Weights of a small spectrogram VAE.
Model: 8.22M parameters, encoder arch poolformer, encoder norm layernorm, encoder activation gelu_tanh, encoder moe top_k, encoder num experts 32, encoder patch size [4, 4], encoder depths [6, 6], encoder widths [64, 128].
Training: soap at rate 0.0049, 8900 steps, batches of 64.
Data: trained on strings of digits, spoken by a formant synthesiser in many voices, 14.6 epochs.
Rows from block 5 of the encoder of a small spectrogram VAE, named by matrix and row number. Rows with one number within an expert belong to one neuron, the router's apart. Each number is 200 + 20 x the weight over its row's rms, rounded and kept within 0 to 999. All counts start at 0. After the name is the row's rms in percent of the matrix's.
After each expert's rows are labels from the 100 clips, of 14976, where the router gives the expert most weight on average: "strongest on" is what is common among them; "peak in band" is the frequency band that holds the peak. Only what is clearly more common there than usual is listed. The data: strings of digits, spoken by a formant synthesiser in many voices.
# router: router (encoder.blocks.5.mlp.router.weight, 32x64, trained with AdamW), inputs 0-63
# up: expert up (encoder.blocks.5.mlp.up, 32x32x64), inputs 0-63
# down: expert down (encoder.blocks.5.mlp.down, 32x64x32, transposed), outputs 0-63

# expert 5
router.5,101,209,198,210,229,198,194,231,173,196,207,201,240,210,189,219,217,216,213,208,182,172,236,212,193,207,209,183,205,240,178,197,187,203,193,229,222,185,232,218,163,206,202,233,223,191,171,186,194,235,243,167,202,199,210,187,213,223,190,165,186,180,204,202,182
up.0,089,193,225,245,190,233,236,190,197,166,180,215,212,192,221,231,186,172,217,210,181,212,201,176,210,177,228,189,174,156,200,225,191,181,180,221,207,207,195,197,231,215,205,182,180,198,173,192,197,238,211,218,212,206,210,168,235,195,207,199,191,224,202,184,207
down.0,085,222,184,210,179,149,221,204,205,189,226,187,206,206,206,195,197,185,179,193,199,195,197,189,201,203,198,166,184,232,206,173,210,204,210,187,279,204,226,174,207,215,217,189,160,199,216,225,226,185,193,218,236,192,187,193,229,194,210,188,193,191,189,219,180
up.1,103,222,179,213,153,188,241,217,196,175,227,202,179,197,184,206,184,187,207,190,193,201,215,250,194,185,212,187,212,176,209,208,159,191,233,210,202,205,210,192,192,205,213,192,150,199,174,199,182,205,222,227,215,218,244,204,213,217,190,191,170,182,181,221,193
down.1,094,222,216,245,181,166,194,164,202,182,202,203,175,200,201,183,190,212,221,238,244,202,206,217,198,216,209,232,182,173,208,169,207,192,223,207,209,224,236,216,194,206,192,238,192,169,203,189,195,195,207,199,161,185,220,204,192,173,222,175,201,179,178,197,194
up.2,088,170,203,249,213,220,235,218,189,175,227,217,198,186,192,225,217,212,180,188,179,202,218,217,216,192,215,183,213,179,220,243,190,183,137,217,194,230,192,189,202,198,210,191,165,216,205,189,183,220,212,211,201,226,209,190,181,201,184,191,182,175,187,222,212
down.2,082,193,193,213,166,237,202,193,209,180,198,220,174,216,205,198,197,220,197,208,203,226,190,204,230,204,226,204,161,163,217,179,200,176,203,194,250,191,227,161,230,205,212,154,224,189,200,195,178,186,207,197,191,219,209,157,204,201,220,194,201,172,181,181,214
up.3,077,175,216,171,215,202,166,199,217,178,240,200,190,214,225,211,231,186,174,181,208,210,186,199,243,211,224,219,186,182,182,212,213,203,204,184,207,208,186,193,215,176,207,178,221,203,212,202,250,202,212,170,178,189,171,173,204,188,217,201,179,173,213,184,244
down.3,071,193,206,231,189,220,161,187,241,204,211,221,227,232,188,152,216,188,221,185,202,181,206,163,228,194,212,226,222,179,174,181,189,227,202,218,183,187,181,207,190,162,195,225,209,194,195,218,209,231,192,159,207,189,190,220,186,177,190,187,208,195,202,191,190
up.4,097,209,181,226,214,179,180,206,206,259,210,167,218,222,179,220,195,218,209,212,188,181,227,195,208,209,189,202,224,217,207,226,171,201,199,229,194,187,186,218,186,192,226,211,240,201,216,181,188,201,237,195,178,159,191,221,204,234,206,170,201,168,198,189,201
down.4,106,197,150,207,241,207,152,228,179,196,219,220,208,213,194,213,219,199,172,160,183,177,203,178,207,176,198,196,188,220,178,194,214,194,184,209,229,170,227,228,218,176,224,180,226,196,196,215,221,220,210,167,196,202,175,207,174,199,180,202,190,192,183,198,199
strongest on: voice: child-like voice; reverberation; number of digits: 5
peak in band: 0 to 250 Hz; 500 to 1000 Hz

# expert 31
router.31,082,201,198,203,206,182,213,212,177,164,220,198,262,207,176,214,209,213,223,203,186,211,212,225,198,190,233,178,221,187,192,215,184,214,221,189,179,191,191,218,215,178,198,213,210,182,210,166,205,238,238,199,220,186,194,227,191,247,207,200,196,183,167,170,199
up.2,124,205,205,199,229,180,194,216,214,243,183,202,206,165,190,233,172,173,178,218,206,201,211,204,149,199,201,197,206,214,174,246,202,190,229,202,190,221,160,211,206,241,180,201,210,175,193,210,225,217,195,195,204,212,229,213,177,189,218,208,213,204,170,202,174
down.2,120,178,179,163,201,171,211,209,188,209,212,217,204,187,194,240,204,185,187,225,189,191,200,215,197,199,184,169,208,219,179,229,182,195,209,193,232,213,246,217,214,207,210,162,215,162,175,211,248,230,215,172,177,201,237,191,183,220,187,193,193,206,196,200,193
up.3,088,217,183,232,230,188,184,231,189,255,204,181,210,215,183,221,222,188,212,197,187,169,216,172,183,187,168,198,205,232,205,184,189,185,188,211,211,210,209,215,128,196,203,203,209,211,212,178,218,207,210,191,175,201,205,210,185,208,218,202,195,170,178,203,172
down.3,114,162,185,219,203,161,210,220,192,202,235,220,187,244,184,207,243,215,206,191,188,192,198,181,224,181,208,202,200,234,221,160,196,186,205,194,196,170,181,225,205,187,204,193,203,198,205,222,241,198,194,182,184,206,169,222,203,207,189,199,193,150,183,176,209
up.4,124,212,226,195,159,204,170,167,238,186,195,218,200,215,189,187,202,200,188,209,225,187,197,182,222,216,194,226,211,194,191,200,204,235,224,219,178,212,176,223,165,175,154,208,198,176,230,199,192,187,209,202,214,173,226,198,217,166,225,205,223,200,219,186,235
down.4,139,154,198,221,200,210,206,193,190,185,158,208,192,179,214,159,201,222,199,225,201,231,195,228,235,193,220,192,187,201,207,202,195,194,215,167,219,198,216,200,219,163,222,177,225,161,216,198,211,176,202,176,198,205,183,187,178,217,190,244,210,171,192,203,228
up.5,143,206,209,202,193,227,207,165,206,185,216,241,205,245,191,209,220,175,207,173,208,189,195,169,217,190,216,230,197,153,196,181,213,211,170,217,186,207,176,180,206,191,188,194,188,206,173,234,193,239,215,220,235,191,182,193,216,181,194,191,182,209,218,178,231
down.5,148,193,214,200,226,240,227,184,211,190,213,234,209,228,189,205,244,184,206,175,207,187,202,184,205,219,189,213,205,144,193,179,215,223,167,204,196,182,196,185,183,186,185,177,184,227,182,204,218,240,201,211,218,203,152,191,224,186,195,197,200,214,222,198,224
up.6,121,185,217,209,196,206,169,187,252,181,180,185,222,173,194,219,166,195,168,213,219,196,205,224,199,247,178,220,219,190,173,238,202,216,216,208,173,183,146,221,169,215,187,198,210,190,212,179,184,191,209,210,213,212,217,210,191,192,220,205,212,194,210,217,204
down.6,117,198,176,221,186,209,197,225,213,189,170,203,226,178,188,208,155,180,196,235,187,214,199,206,203,191,195,174,207,202,182,234,165,216,218,205,228,217,223,213,210,177,231,177,217,172,193,183,196,183,204,172,211,202,230,198,172,241,186,193,193,195,193,206,250
strongest on: pink noise; number of digits: 1
peak in band: 0 to 250 Hz

# expert 25
router.25,104,206,205,204,214,189,220,217,178,184,211,197,253,201,209,216,187,203,242,217,162,175,237,185,202,209,216,182,191,198,178,233,182,215,202,206,197,189,202,218,172,202,203,203,218,185,199,146,203,239,220,220,207,175,192,229,197,228,206,162,176,195,195,186,196
up.0,073,186,198,182,226,138,190,162,181,215,221,191,180,215,198,214,179,195,210,194,227,171,212,201,212,212,200,227,213,215,197,190,188,191,210,215,153,219,185,191,186,192,178,252,180,227,220,208,205,206,219,173,192,213,194,231,193,184,200,180,230,200,225,199,188
down.0,067,222,161,170,235,212,233,217,181,211,173,165,192,191,201,203,207,196,206,222,193,171,188,222,223,174,207,192,186,208,205,204,195,188,210,209,214,253,216,232,220,186,228,160,213,203,196,201,206,215,215,224,167,214,223,209,193,231,183,196,213,185,198,168,190
up.1,107,225,192,170,196,170,186,184,192,200,219,198,200,217,203,194,202,193,180,183,238,179,187,195,212,230,177,234,202,206,212,179,222,214,199,204,185,215,191,182,190,181,178,219,144,248,240,218,214,198,174,207,196,203,184,199,230,171,182,187,239,211,200,220,195
down.1,111,292,163,193,217,215,234,217,210,219,192,206,178,229,218,220,192,204,214,170,208,208,193,188,189,189,213,218,187,182,214,196,220,179,202,206,188,229,189,188,210,204,191,208,197,225,212,181,182,190,193,233,181,209,196,199,188,189,181,208,202,234,195,221,219
up.2,089,201,203,199,193,191,208,218,185,218,203,183,198,192,198,163,194,211,235,217,190,171,222,200,208,222,167,166,219,229,179,219,175,185,206,210,229,212,222,198,142,187,197,212,247,171,199,190,208,205,220,174,223,169,211,209,167,196,217,196,179,198,174,194,204
down.2,114,206,175,223,195,213,183,193,220,179,222,232,186,225,195,204,235,208,182,184,224,177,205,186,238,234,177,230,220,227,192,173,224,203,195,180,197,213,201,230,191,171,169,180,202,200,231,215,195,199,199,195,194,181,160,218,210,176,193,200,210,190,164,189,237
up.3,115,166,216,248,242,200,208,204,173,208,180,182,234,168,211,218,194,212,204,207,189,209,217,218,178,212,201,174,214,197,178,242,198,201,165,207,194,197,190,210,211,209,214,196,227,187,190,184,188,233,212,180,239,192,215,194,157,211,226,191,190,187,188,224,178
down.3,109,208,188,163,207,242,222,201,201,177,175,210,200,189,213,247,188,211,130,203,193,220,203,220,189,195,190,202,182,219,221,187,209,203,189,194,227,166,203,182,210,215,203,181,208,220,211,206,160,175,186,209,192,243,206,172,198,200,206,222,200,212,212,222,194
up.4,081,198,191,186,195,212,192,216,185,188,195,185,220,218,212,179,217,170,249,190,164,203,201,160,226,150,212,187,184,178,212,179,169,233,222,190,214,193,225,226,202,181,225,229,182,219,181,180,222,203,214,197,183,186,189,184,208,217,185,220,176,221,211,185,215
down.4,086,228,235,222,171,169,181,208,189,189,215,188,206,248,180,175,215,200,231,177,183,188,220,167,202,207,191,220,209,211,194,160,205,217,201,196,205,210,235,177,184,217,206,202,174,199,203,210,235,204,200,201,220,192,158,216,242,195,179,170,182,209,212,200,208
strongest on: reverberation; quiet level; thin (high-pass)
peak in band: 0 to 250 Hz

# expert 6
router.6,101,199,190,213,191,188,193,212,183,214,235,188,224,194,200,199,204,198,213,218,204,173,224,214,188,192,201,167,182,183,202,228,152,207,197,226,179,201,216,232,174,202,235,223,199,205,206,163,184,223,238,162,186,169,200,211,205,249,193,175,191,202,195,169,199
up.0,097,207,229,189,230,236,201,170,203,192,212,219,196,215,193,182,226,182,216,178,202,194,213,181,192,222,170,227,220,164,175,188,217,232,158,202,197,194,175,173,185,198,162,204,185,223,177,218,207,230,206,193,230,192,169,197,216,159,181,201,186,211,202,207,205
down.0,078,215,227,184,230,230,188,208,203,184,195,212,206,188,210,194,220,203,203,141,206,211,190,200,171,219,206,201,216,134,158,218,204,227,158,210,211,206,206,174,196,210,186,197,214,208,173,206,221,246,195,184,213,217,187,210,201,187,206,183,190,222,204,209,193
up.1,107,247,210,202,241,202,201,171,185,175,181,185,208,208,198,217,200,227,210,223,190,184,203,197,168,211,202,225,204,191,233,198,215,208,177,217,159,224,202,200,180,213,180,225,149,234,202,176,177,199,200,219,187,163,193,196,200,183,186,195,243,208,209,201,196
down.1,099,159,218,188,213,215,189,229,193,193,199,191,192,192,203,188,174,241,211,207,182,235,201,228,209,184,238,176,186,206,218,208,189,177,193,198,229,149,242,159,221,209,229,176,220,205,193,193,188,194,206,179,201,220,185,190,198,226,210,212,198,163,204,198,196
up.2,131,202,219,215,203,200,199,188,206,186,245,198,201,218,197,186,226,182,199,173,205,178,215,183,240,254,163,214,217,180,212,187,203,202,168,203,202,197,208,164,180,174,213,200,172,218,198,200,191,208,222,183,206,156,159,194,229,198,182,189,193,187,182,197,230
down.2,128,213,195,181,204,248,194,183,220,198,214,228,199,191,181,177,244,204,180,172,226,204,199,203,260,241,194,209,211,161,182,207,208,192,187,206,177,199,166,182,196,165,184,195,207,183,208,183,213,211,200,194,197,180,165,199,198,177,198,190,202,188,198,194,239
up.3,073,227,197,190,164,209,171,220,248,182,183,193,212,208,194,196,182,140,223,192,183,189,218,185,198,207,189,195,221,176,177,191,192,216,200,233,207,185,227,204,192,172,213,188,188,236,182,222,206,235,212,206,220,209,205,204,244,205,182,174,172,192,199,196,198
down.3,063,220,220,182,141,208,190,191,225,204,219,198,185,247,195,152,204,197,220,190,227,203,185,199,239,222,198,205,194,187,203,175,221,217,211,200,215,229,219,189,202,191,188,187,194,200,224,204,228,166,192,216,191,181,174,189,214,208,168,175,211,177,203,200,238
up.4,096,191,211,198,175,195,213,188,182,178,209,221,228,228,175,143,220,209,234,215,177,178,216,214,244,195,223,203,214,195,205,173,172,206,187,200,189,240,210,209,209,172,204,197,192,192,206,203,222,214,219,208,208,187,191,241,186,215,174,170,203,174,211,170,211
down.4,095,219,224,199,197,221,168,183,237,196,197,183,213,196,187,169,189,214,188,200,224,197,202,213,190,245,171,220,204,183,187,210,206,206,206,200,151,179,190,191,162,218,182,251,179,209,216,184,169,200,201,222,198,181,210,228,214,170,213,182,217,181,171,207,186
strongest on: voice: child-like voice; pink noise
peak in band: 250 to 500 Hz

# expert 17
router.17,108,204,192,217,204,201,210,229,163,187,213,211,229,232,198,185,220,214,221,208,160,183,222,209,175,179,183,201,233,203,168,198,171,237,179,225,216,210,219,210,165,173,189,212,201,237,187,182,198,202,218,201,207,181,197,218,199,232,174,182,172,190,222,191,222
up.2,112,184,202,177,180,185,204,227,188,182,180,166,190,237,195,201,174,211,245,210,209,198,173,195,209,159,208,199,182,245,193,160,198,207,238,180,212,233,201,228,186,192,197,227,192,199,201,224,208,177,203,217,243,220,198,217,210,211,231,201,203,186,192,203,200
down.2,099,206,188,157,225,201,182,167,208,185,155,175,211,178,206,201,173,197,185,177,217,220,194,222,173,232,187,211,215,168,181,209,207,234,202,201,201,224,218,173,164,198,173,224,178,208,212,222,189,200,203,221,206,224,220,199,202,193,180,231,212,193,204,228,228
up.3,120,212,224,190,195,197,196,195,212,210,203,207,209,202,176,195,193,242,194,222,219,170,222,189,201,189,186,210,227,209,182,207,196,213,226,223,173,188,189,218,155,218,154,233,203,188,216,196,180,171,224,188,185,158,225,226,190,189,214,204,240,174,228,180,206
down.3,143,178,201,198,195,243,240,212,160,197,207,215,204,220,206,186,216,206,228,177,175,214,203,187,212,170,227,177,189,164,185,189,207,207,177,195,255,204,239,175,235,198,216,178,207,231,196,204,209,213,194,205,217,217,171,183,198,209,178,194,193,212,214,187,215
up.4,100,191,219,200,212,168,177,213,192,210,220,185,218,187,194,229,188,167,191,182,188,188,204,145,178,215,186,229,232,247,193,223,196,244,194,202,176,208,194,223,173,189,194,216,194,204,211,203,192,219,201,191,249,211,188,216,193,206,174,165,220,193,201,193,192
down.4,120,165,208,199,208,225,192,208,193,191,204,233,195,231,209,199,222,216,201,189,175,216,199,191,222,158,244,193,191,185,201,165,207,182,172,197,227,215,195,222,253,204,230,180,231,200,194,196,185,227,199,221,203,203,174,182,170,207,200,216,200,177,197,161,191
up.5,104,188,186,235,174,163,175,223,205,224,220,228,193,201,200,176,199,213,197,210,196,188,204,221,206,229,173,153,209,246,189,230,199,197,192,202,210,179,225,240,160,207,187,195,204,200,212,185,197,196,202,199,181,200,197,210,175,218,156,185,194,181,164,206,187
down.5,088,148,216,194,214,212,221,199,200,197,223,218,203,227,179,200,247,204,201,230,184,170,207,190,239,212,199,201,217,186,201,182,198,204,181,189,196,188,222,212,208,172,199,202,210,231,215,214,190,211,196,159,183,158,179,202,208,178,199,185,199,167,150,180,214
up.6,090,212,178,234,218,189,197,217,202,228,222,177,169,228,222,231,219,189,207,191,204,206,192,170,223,185,200,189,177,222,224,188,209,144,204,186,201,216,188,205,235,176,224,196,221,208,218,173,206,172,186,192,142,191,197,191,196,196,220,215,202,205,192,191,223
down.6,094,214,238,146,150,223,199,233,222,207,174,195,211,205,187,180,192,186,209,217,175,200,218,207,215,184,189,176,200,183,177,209,173,209,195,230,197,190,186,213,215,203,206,234,220,174,199,181,215,193,215,188,211,209,204,223,195,218,180,209,185,195,220,201,257
strongest on: quiet level; voice: child-like voice; number of digits: 5
peak in band: 500 to 1000 Hz

# expert 26
router.26,113,211,216,184,176,174,187,210,189,205,211,204,235,191,177,202,218,198,234,239,211,198,226,200,200,240,207,178,200,189,198,236,180,211,205,220,182,210,202,223,205,195,223,207,190,207,164,178,200,248,233,185,241,161,185,190,202,230,215,181,185,202,191,185,206
up.0,105,163,219,194,170,210,188,195,229,188,220,209,194,215,202,184,211,139,181,196,220,202,199,193,228,202,207,205,192,189,184,196,196,201,228,193,204,187,174,189,211,186,198,183,198,161,192,234,251,192,214,201,210,223,176,192,205,175,174,207,184,211,204,186,258
down.0,101,196,201,218,200,216,187,207,212,214,214,226,205,208,191,141,220,187,217,187,199,190,208,191,205,199,195,206,213,197,144,190,201,208,202,205,194,186,166,199,214,150,196,230,217,155,194,224,226,214,200,151,198,206,169,211,186,197,178,213,204,184,181,180,229
up.1,097,185,225,120,186,214,184,194,180,182,202,191,194,194,207,155,188,196,196,196,215,190,201,218,209,223,177,214,209,204,153,209,195,221,225,200,201,184,189,209,194,195,183,201,183,167,202,233,204,211,190,173,247,212,181,198,211,186,185,213,208,225,190,221,191
down.1,097,196,158,238,202,209,162,213,203,188,206,218,196,186,199,218,201,165,195,171,180,209,198,177,183,180,217,205,209,218,178,195,195,241,209,201,192,164,198,204,210,162,204,221,221,213,190,217,186,204,207,171,198,249,223,192,186,214,209,221,182,212,255,194,209
up.2,085,208,174,212,194,191,191,188,197,188,195,174,190,219,192,221,181,165,241,193,200,176,205,210,197,187,194,232,200,168,229,203,176,220,212,220,179,232,183,208,193,181,219,204,185,214,174,247,207,233,232,205,213,178,200,217,228,219,233,176,164,187,207,189,179
down.2,088,192,184,199,169,195,217,180,218,200,200,226,198,219,195,231,192,156,216,204,201,179,197,197,191,214,188,214,193,185,208,167,189,203,212,209,201,178,206,233,185,192,190,172,158,249,181,203,214,234,196,251,201,216,227,199,242,188,227,193,200,195,230,212,193
up.3,067,189,203,202,155,209,175,226,211,177,202,171,198,222,204,172,169,210,229,186,209,192,185,230,234,209,185,220,182,221,249,176,195,191,217,203,202,178,217,210,209,189,227,205,181,203,245,215,188,184,201,185,214,198,170,200,238,226,171,180,205,207,183,204,193
down.3,065,193,218,228,227,222,153,175,222,193,187,195,195,210,199,174,188,245,184,177,203,239,204,199,216,208,209,202,169,166,213,180,196,208,200,200,201,179,213,172,202,191,216,193,205,267,185,188,171,188,208,237,202,196,183,180,200,218,195,214,194,192,225,208,199
up.4,124,202,218,212,214,184,213,165,215,215,213,234,203,229,197,233,217,174,194,182,217,178,196,162,191,193,194,215,198,170,184,207,218,211,173,214,183,205,179,199,189,228,164,207,169,207,171,242,186,227,203,211,207,168,196,202,238,159,184,205,195,225,213,193,211
down.4,129,180,202,186,245,206,235,191,190,190,194,253,196,223,206,229,234,165,214,178,196,207,199,197,185,185,213,192,193,145,180,182,199,202,172,188,225,206,245,182,214,202,211,166,192,207,183,203,211,234,200,187,199,224,189,189,198,207,214,214,202,222,197,195,225
strongest on: pink noise; number of digits: 1; rumble; clipping
peak in band: 0 to 250 Hz

# expert 10
router.10,096,217,193,186,186,200,200,217,211,185,213,208,249,239,181,193,188,167,219,190,214,165,230,198,207,201,195,187,207,183,189,185,202,240,190,225,210,212,220,197,183,180,194,205,201,202,206,216,210,216,234,188,223,171,200,189,237,194,161,218,202,136,210,207,213
up.0,094,202,214,189,176,188,177,162,227,200,203,192,216,224,185,212,203,192,214,225,225,164,192,204,198,193,185,233,226,226,179,178,204,214,248,209,176,192,178,226,175,187,171,229,186,200,200,224,195,167,207,188,178,186,196,213,229,172,203,212,219,191,243,193,207
down.0,093,158,211,176,167,198,179,214,208,183,180,231,180,210,189,192,228,191,215,211,179,209,207,171,241,201,203,191,198,177,211,174,178,187,211,201,214,193,227,196,223,177,230,189,212,196,201,176,258,212,206,216,180,194,176,206,191,197,212,197,182,166,184,155,196
up.1,176,222,211,206,222,228,237,180,182,179,147,172,198,191,218,166,183,205,222,219,201,215,175,218,186,179,218,220,191,171,177,188,206,217,201,205,185,222,190,162,224,203,198,207,206,207,221,191,182,166,196,208,208,238,189,213,180,197,196,224,229,235,193,178,197
down.1,118,181,186,188,210,187,201,210,185,227,216,228,218,211,197,177,227,177,193,173,210,169,197,190,226,214,173,220,212,189,167,195,214,233,178,177,196,221,198,188,183,181,204,192,202,180,198,241,234,225,195,167,208,193,165,215,191,172,148,202,216,226,186,209,206
up.2,099,169,180,209,185,175,178,174,181,222,172,188,215,178,198,201,196,214,221,218,224,166,214,227,201,226,189,217,228,220,163,212,189,215,223,223,181,215,160,234,168,166,199,212,206,173,216,197,196,209,206,207,206,181,213,211,181,195,226,198,233,183,180,208,183
down.2,081,175,169,183,178,202,186,235,208,218,194,165,219,168,171,173,184,189,204,219,187,210,202,198,215,199,198,190,218,224,190,229,163,199,220,207,222,176,228,189,212,184,212,205,236,164,210,201,219,194,198,174,216,219,228,206,159,195,189,198,203,162,186,178,224
up.3,097,208,217,205,214,231,229,182,175,163,190,197,228,188,201,177,197,214,213,197,165,206,208,227,180,195,174,204,210,199,220,200,205,233,157,207,197,205,235,240,196,213,203,208,176,213,231,191,171,200,190,199,215,234,195,205,205,199,159,188,208,222,207,238,165
down.3,089,233,215,231,232,174,215,218,153,230,174,173,207,165,202,191,178,215,214,214,189,215,210,195,161,196,211,199,212,200,195,209,202,198,170,225,194,211,197,206,199,215,207,242,210,222,204,180,158,211,196,204,196,177,212,221,198,214,212,180,217,195,181,196,148
up.4,102,225,236,202,232,165,194,203,197,224,191,169,199,167,192,254,179,179,198,194,185,206,217,186,156,217,190,189,204,229,191,235,190,194,207,213,184,197,164,189,199,234,200,233,216,211,175,193,183,198,202,206,200,181,206,227,192,215,222,195,180,205,226,213,174
down.4,106,270,226,192,210,172,197,204,189,214,205,175,198,176,212,234,178,199,189,191,215,195,194,198,161,221,188,200,204,238,197,247,213,179,215,201,195,241,197,189,178,232,180,228,186,187,194,198,199,189,199,221,190,203,210,204,211,196,206,196,209,231,186,215,166
strongest on: clipping; white noise; pink noise
peak in band: 0 to 250 Hz

# expert 7
router.7,107,179,217,175,197,188,204,204,187,209,209,185,250,220,168,198,211,215,240,230,168,179,201,193,184,203,193,186,195,197,184,224,199,214,189,246,217,229,195,192,197,200,186,203,197,233,197,167,187,231,187,214,209,157,198,197,227,190,227,164,204,168,214,198,180
up.2,059,223,224,165,220,191,190,208,187,209,168,169,224,165,211,176,161,205,220,154,226,182,194,217,172,214,176,224,205,219,178,231,207,231,233,206,198,214,207,203,180,191,179,212,200,210,210,205,192,204,182,197,224,213,175,204,207,192,170,187,223,218,180,222,205
down.2,056,189,251,208,199,189,214,203,175,184,221,193,216,204,217,188,204,196,280,182,205,176,190,195,187,181,203,187,185,167,200,223,183,211,188,208,214,181,242,195,196,229,206,190,194,211,210,167,221,211,200,217,194,200,193,200,220,205,192,223,218,200,251,191,205
up.3,108,177,184,170,146,161,206,200,210,229,196,201,200,182,208,182,176,194,190,184,226,193,190,228,203,212,183,211,201,235,179,232,214,197,230,159,195,189,199,202,195,189,200,191,207,171,245,212,223,166,172,210,190,222,195,206,184,195,179,197,220,214,177,216,221
down.3,098,233,247,214,198,222,222,205,175,201,180,190,205,202,192,238,182,191,253,194,192,208,209,178,167,185,209,194,190,200,214,220,208,172,192,205,179,206,216,184,201,254,195,225,187,243,183,172,176,198,204,228,172,200,207,194,189,205,199,205,200,208,235,201,204
up.4,072,225,248,195,207,177,198,184,174,162,187,202,205,172,229,203,181,217,208,202,211,198,181,207,174,213,167,213,194,183,185,246,236,201,182,200,210,229,165,207,175,222,188,206,198,212,211,186,168,203,184,197,208,192,220,170,205,189,192,225,227,231,202,214,170
down.4,080,162,194,217,228,217,223,206,199,182,196,221,202,171,237,201,190,193,165,209,199,223,193,219,195,203,202,195,177,202,186,221,225,205,201,179,228,186,226,168,207,213,209,150,198,197,209,192,189,192,191,184,191,217,199,156,180,214,185,236,224,251,201,225,209
up.5,065,196,208,248,196,170,213,223,190,194,186,183,222,204,200,231,219,195,232,219,180,163,218,186,209,197,193,189,205,201,180,246,179,199,197,221,220,219,195,225,178,187,212,168,180,188,179,167,218,242,237,195,202,174,207,200,192,217,234,187,193,189,188,183,209
down.5,086,228,205,183,186,178,188,195,220,208,230,218,195,252,181,197,229,154,191,196,215,179,194,181,223,210,181,220,228,224,211,135,201,207,191,203,200,217,197,200,196,182,193,188,174,200,201,230,214,197,198,199,202,209,172,198,248,181,183,192,196,194,185,209,224
up.6,116,233,206,196,215,192,174,191,228,216,253,201,206,224,187,190,231,200,170,189,211,163,208,188,213,231,164,220,216,212,186,173,209,225,214,207,176,205,160,185,177,198,178,223,198,179,229,225,218,177,203,181,192,184,178,219,211,176,171,199,203,196,191,200,213
down.6,122,173,219,193,148,168,203,216,242,208,204,187,192,203,185,186,208,168,181,185,201,202,198,192,222,224,178,206,214,208,185,183,199,225,212,183,232,166,237,173,198,190,209,169,192,181,204,202,227,182,200,238,236,208,157,196,224,203,204,198,199,187,204,202,223
strongest on: clipping; white noise; pink noise
peak in band: 500 to 1000 Hz